Weights of a small contrastive image-text model.
Model: encoder arch convnext, text encoder layers 10.
Data: trained on patchworks of several textures, 36250 training examples.
Rows from block 3 of the image encoder of a small contrastive image-text model, named by matrix and row number. Rows with one number belong to one neuron. Each number is 128 + 32 x the weight over its row's rms, rounded and kept within 0 to 255. All counts start at 0. Numbers have three digits each.
After each neuron's rows are labels from the 100 images, of 14848, where the neuron reaches its highest value: "lies over" is the class under the peak; "responds to" is what is common among them. Only what is clearly more common there than usual is listed. The data: patchworks of several textures. In brackets: how many of the 100, against the usual share in percent.
# fc1: MLP up (encoder.blocks.3.mlp.fc1.weight, 640x160), inputs 0-79
# fc2: MLP down (encoder.blocks.3.mlp.fc2.weight, 160x640, transposed), outputs 0-79

fc1.242:136131151205093133088133128081132117117162131120119228132103014129110163155065121127137148124130129128154051148066122096087119131068170130099144115122123131089133109124126163129092117154124108097124056133145103112131129116000126161160107121
fc2.242:148104096037135131159112142083132120147124117085159129126152176151147129147134168128128128095070129107146124124129147119109091122126146193123136156103118138107117114139108129114166139140099112160162131113134145154096128089159131201125241085
lies over: rings (26 vs 3.1)
responds to: rings (33 vs 10.8)

fc1.501:169123085130147092124177146093123103129135132163130155135127127153121114110216137131139092140121130128189098111092168119129167125127109123126122141159179144128100113221119130118124010129123059194197105104117121143167159102068151108100079154
fc2.501:123121150097117126157211137141166117143124123129125140077079149136103126089113153129168170177132107149103134104133106131133155089137127106145073111083136115171127129030125127123125063125128127126133116161128124127083129152101220130145145119
lies over: wavy (30 vs 3.1)
responds to: wavy (37 vs 10.6)

fc1.637:173093172115135076149132160176103162131146133118119208111094161131182154136128061120149164119126134132123143068131135133139125124125046125065129138120120120119149082054145120103169011117106102144109138124141167111150228158086091125120140113
fc2.637:097132143128118110085127128129111132150130125118164181130105112109165101138134184135126141135123168117130139083107125047125191126048107132162143146150129225163135130199128163139132121099122178129130141101138132114131072083164103179130168131
lies over: bubbly (91 vs 3)
responds to: bubbly (91 vs 10.6); centre pattern: bubbly (25 vs 2.9)

fc1.69:069127143131114130127116103126105152118141122130129143137136128139159156136173126105111101156160131083123136121089180146126155129061127225149152139219112105132162127190139121109135122148122128147124127167125125125131088133118125131123209136
fc2.69:151132151120194126097126052157130128104133128099131126146113104099197073156175232129096175164082083152130197105160127118103095191129075158125120120128169128139089149101120131122124125148132142108118153183086163149125126124116119120177070174
lies over: wavy (30 vs 3.1)
responds to: wavy (33 vs 10.6); dotted (32 vs 10.8)

fc1.451:144160096130112129132164129126127211104112128125136156116119114128150116123153127135100126127100163208018124103131169132142091104106128136114119145125158139126129071158116155176138202084148127142128133146148083121151132133099134127179084103
fc2.451:175120127092144078169173135131081122085171131141133086078093129107144095145098110093161103117132148114166093090103095121126130105180171132126116115127148137130104120133106141145110167110137038165119183217126075168124101124153120148116183058
lies over: triangles (40 vs 3.1); dotted (25 vs 3.1)
responds to: triangles (51 vs 10.8); dotted (31 vs 10.8)

fc1.114:118131134129125117093067127128090124130191103104127099140092149105118127158103173128073132082110082112138114182000128109121127137105171125125128113112127171146135130125128129072155126132123103105149137074130082106122132076121126136156139134
fc2.114:170113057136113120104094131127121102107104089156145110132109118137168124178132151129167100174039125123130139160196170187154086122204110140119117158142172121110149127174127128123115128125147139082144220252123182126134119108127141109170140124
lies over: labyrinth (35 vs 3.2); grid (32 vs 3.2)
responds to: labyrinth (36 vs 11.1); grid (34 vs 11.2)

fc1.307:010131114060122136086128185117137088131109125138120124123142139184135084151119123120126112129021079179145085106127143124187115132118166097114132194133121137067111145246142107126131106079180126125131093138132175096190070128127151126112128105
fc2.307:130100121166127131099120116093125123158153139175111132133132094128142222170150132070132123165224147119047080124141134121152142128147135127110139086143109118128108129032055166128120080203109107146139136123142182078119086128076129123150136159
lies over: labyrinth (44 vs 3.2); wavy (29 vs 3.1)
responds to: labyrinth (47 vs 11.1); wavy (37 vs 10.6)

fc1.149:066142059108093129139079086143125130136094130118160121155155139110142157095125109130121108184137134129067129165153135163172094129106137146127126150098102118129175117187123050119139217127125157122131139131118147134122141131168127105149173122
fc2.149:137083165127162113077235114132135083132130130126169141124124123122179180106201166126123160120118098163118128101127129125128114125172100149150119133124109117116133154114082127122120135125159186063174137243111135160066126128146021048199000113
lies over: wavy (73 vs 3.1)
responds to: wavy (74 vs 10.6); zigzag (31 vs 10.8); centre pattern: wavy (29 vs 3.2)

fc1.213:129074104076119111086129168112103131137049152074068119128168120102129175102126167127147091154100137127173128074077119128134106145119104123144121020136117142111061127122099127080115143152115197136105052098110111161132146129127136147118129169
fc2.213:062133128157124092022131200124131090164090067130101144081082157126152087124047140105144131140162134113092122128093169123123095135123125102238132139173122119157138185089071187112058120120118133149157126086137097111127131122134134148150138134
lies over: rings (41 vs 3.1)
responds to: rings (47 vs 10.8); labyrinth (30 vs 11.1); centre pattern: rings (27 vs 2.9)

fc1.383:151148115153083129112102129134128068129085115138151106200144126128188093111078191111115138173112127161130134130121250123160126151164091099129120127136117151176146103196106102115092116071136127125154125101110166123159129122103097067129081093
fc2.383:107076143123131137132134138127120148132112162121037151140103177099149155153127150130137165115249118105135120107120145116139141013118135193126135098132099149096172131126093185121178098111187130122158142128133172178102151139133130067133130087
lies over: plain (36 vs 3.2); veined (30 vs 3)
responds to: plain (40 vs 11); veined (33 vs 10.7)

fc1.85:142100165147143187146137163106137097128124151133124082149188122123151127111150162142125157132133126120139056188123130134089144132163102164084136125156152120136177140185187164099134114027145102166135100148182065147141096142171137135125168080
fc2.85:129166177154176124133125142119131153201128080158112150142143127153127132129173133147134121131088157187124135190095179079138126077118126153175100120104158125132103100081129075141036150135138131150154075141152092111135122120132152123137164133
lies over: rings (33 vs 3.1)
responds to: rings (39 vs 10.8)

fc1.58:108120110215133121128182127148111163125131117114127161144107129117122128121130196136075127117128125127159129026145128128126087115104127130110104115170115255128080109157169141124136079121138105129111131116122128128103105138114214131129107113
fc2.58:141115141120161165126111133158119216129091133081146161155187115167168137058110133164109135131127096135112136036112145097109094094111138064215099152124137185081125121155124165097125106174139199166131123130126088170134122097102194141154135144
lies over: honeycomb (44 vs 3.1); looped (29 vs 3.1)
responds to: honeycomb (49 vs 11); looped (34 vs 11)

fc1.293:128095139219132121123106122046145142070106128099133130116128128084104131134125144119122108118139115091161128133109125144030136130192123162138100117149151148206098127167131160124165113139148089034133139125090114147127125103112120128127218049
fc2.293:119159136141143112169130096071120123127123143129152092102127184158135156129063123070073125135060134201084126157117126149099139134163130135124101136134088117152233125137113103123140163101128105124157132128173137118133125156153133111115080189
lies over: triangles (90 vs 3.1)
responds to: triangles (91 vs 10.8); centre pattern: triangles (41 vs 3.2)

fc1.266:127211125146159166158072093184111128118133156125160086136158110157130170164124128155122133126140155050063129176152203124077018103111098093072171121097108115126123202150133146080139103128110155123164129139142191146128078213136157177120137130
fc2.266:175085129133141123126119147129069128085147109127128126089180130075206099126123085128091105155198099100190098148107104146113142160093131105153152112135107134127194130119119096155146126163134130130023118127139146128128058104180178154087157116
lies over: cloudy (25 vs 3.1)
responds to: cloudy (39 vs 10.9)

fc1.474:119126119151137136076098190147129214060116114099011141114136095082124126106121136156135136128115126150134120139105126141122087111128205131103215139116198137130140189128123117119111089154123099102133124130095118148092112125110112128182136181
fc2.474:141123123130086130129131150117095155218131125102110161138142125133125173072132092135173123109101165174184211177116133125123147145063219146107135136105084118128126093129088225206163116137156065123095144180167218115122211156122128218170095146
lies over: rings (59 vs 3.1); spiral (38 vs 3.2)
responds to: rings (61 vs 10.8); spiral (43 vs 10.9)

fc1.274:126144163122125178173136131099127130135140180176117141165131109170151162121157127130004104121131137128068094129123134164069136084130128237129120136114129095103124147081103019156123123104073125118110126122196211167127038136156133170150139126
fc2.274:058193114147125126132117124129051122083131131116135139116151129158129125126139119180115132191200126165116148127133126153111163132143126179103128124129147127189124132135149137111079113119149138176127181155142161134057126126131117102108135177
lies over: plain (25 vs 3.2)
responds to: plain (34 vs 11)

fc1.310:131116000103115151124129113142122120124129131111088146095136123128131157128101141135139165043139144109102128140112114169134117107005144137116146085144105125132135130108128134131134121209158131132115129094126127133074143119111133127161128134
fc2.310:131114130111108130096158114190120146153075086166078106069105106160114020122080143167082156135097117154141106179126207125142160137141128127132086112116111125139169127128082130114113115134131094113210143116098173117133112128145112155124172127
lies over: labyrinth (71 vs 3.2)
responds to: labyrinth (74 vs 11.1); centre pattern: labyrinth (26 vs 3.1)

fc1.74:102130048139112163111143094194132128111116127163130126171125094107110094129123114129111104047140117096129109087126134096177098127166150166146157141150122066204130127137145138109128119131110133102129113147119127138155145129097118121127145181
fc2.74:185127128116122093205131156132102126080099146111149105151112070135120127131157143145132130152098255138142129097137131125119123152128127129136127141134101048069152112144152109123111119157142131034145125123127205117157149126140121115129129100
lies over: labyrinth (25 vs 3.2)
responds to: labyrinth (31 vs 11.1); grid (31 vs 11.2)

fc1.285:156129147115128106129165080122127091175080133160143094133124131153094142081127139116123156127128096093114147132134124103117142133145128073130046118155073127131169109110128128151133140127131127119126143127133166086128153163173143169149160133
fc2.285:116029100103087092179119105123137140197149108120142145125172018131109150148105157129129129087154128134139153143132133104100128193125160168077155127063103127118153131128113128123110191115107122139097147173123171129151165159141217136113102156
lies over: rings (76 vs 3.1)
responds to: rings (76 vs 10.8); centre pattern: rings (29 vs 2.9); spiral (27 vs 10.9)

fc1.408:131144169085139109129090101135138130101077086128122118171130056130114087142128137103126150190169071099114123175131121132106126128146130252097160089049128033077160126129110119139138138139128123147122160125108135128178095073194127119128202127
fc2.408:128136144120123116108124124175147154122101142135120128115133137136140093125139128204146150124028170172130176172153168110149117104150126128134122082167112130091102122101101090120151120102036145133148129141198125156018091157126224099060061108
lies over: bubbly (31 vs 3)
responds to: bubbly (35 vs 10.6)

fc1.245:122126029128118120138127162056093123108101098161167124098126131205128077122093152047120154120071149130136131100134146132130178081118167098159126155122123118124144125046119128105090089117110132125130124122126089064114098128139131117087068129
fc2.245:139005111112126128185126151185128165165129053116152159121135144060143155130137158161117170125146081151090126129126147093150126140172103104106142080079121128130127087234209121130125144129127107112131127188118138139128122133104130053095108171
lies over: rings (60 vs 3.1); spiral (32 vs 3.2)
responds to: rings (65 vs 10.8); spiral (38 vs 10.9)

fc1.62:056120145128113151178114156119172129085112131136117200098122097108156074058127081148107125108114118148121135136129117144119114131103077113131127119084143050128210119177138166118132131124147070096133237159166157130112122149164150228166109137
fc2.62:120162085134128129166076133145136109127138148106128090117140124176195138124100129121125123210087129183147117130125133146135123079151029141142111135125126134159106166127111167112130155109154193158134118120134214074064134147126185130112128138
lies over: cloudy (78 vs 3.1)
responds to: cloudy (79 vs 10.9)

fc1.450:150134144123154132126154125120150114163144129134162113122135123136140158173175121095108018095115125099146142128141138096126086110126184120139112079098075125117220086107145148124173123038155146180152152126153055191155209098131137145117165119
fc2.450:090160090118126115000121175126173126122143144126127134165125089178121153200127136078126125123105142132127127191110123130141072134124134137244134140127139132163130138185129123153174134125137099185177193131095154065115127104087136156148205158
lies over: rings (83 vs 3.1)
responds to: rings (83 vs 10.8); centre pattern: rings (47 vs 2.9)

fc1.194:130135137154137235177129125171089137097131124037090124124112140094121112079140114130126034124094125128111119159063126118136045167000148064122166119113115115164139150140134132094121136086128156112149123137195090096208121129125144072133175127
fc2.194:128123173196131128087113166131136130152128113124108082149141118125126150148049132126073113068125128126118121128166166116149126158121128130121108144152129098134187117151120215139110128116202135129136044117170147127050089150117163086128168107
lies over: cloudy (32 vs 3.1)
responds to: cloudy (43 vs 10.9)

fc1.157:130136128146118095142000135073128119117117129133148153124161067130118180170162123149149134159125075108157135188085107129127035185122122071143133144142106126156126097168111114103089128058109115126138136141140128124134122145112164000135168142
fc2.157:148119196109171089134100129120132131143128110110128139052163170074113125138073162087032206079133125129142130129107138121119096106114129128129125136105197128072082126101149165147136125088132065143112134045124172102149125147111095097121130102
lies over: triangles (32 vs 3.1); woven (26 vs 3.1)
responds to: triangles (33 vs 10.8); woven (30 vs 11)

fc1.68:134129080081214117082126161087158131074119132145132128126072059151115093075134117126106159123130131127133106144122075135180115149127078109192159115134137120140121127081119163179173135209137127126096134135197164132151204096104096127115129123
fc2.68:105125108135145145095127159144138110129065139140160049083153135115142132124135125117132127099136179080133094214057136161123121105135131128128077127114101087181188117122169117129110177202095243086125114090126107134079115077106136149149152152
lies over: honeycomb (30 vs 3.1); grid (29 vs 3.2)
responds to: honeycomb (36 vs 11); grid (34 vs 11.2)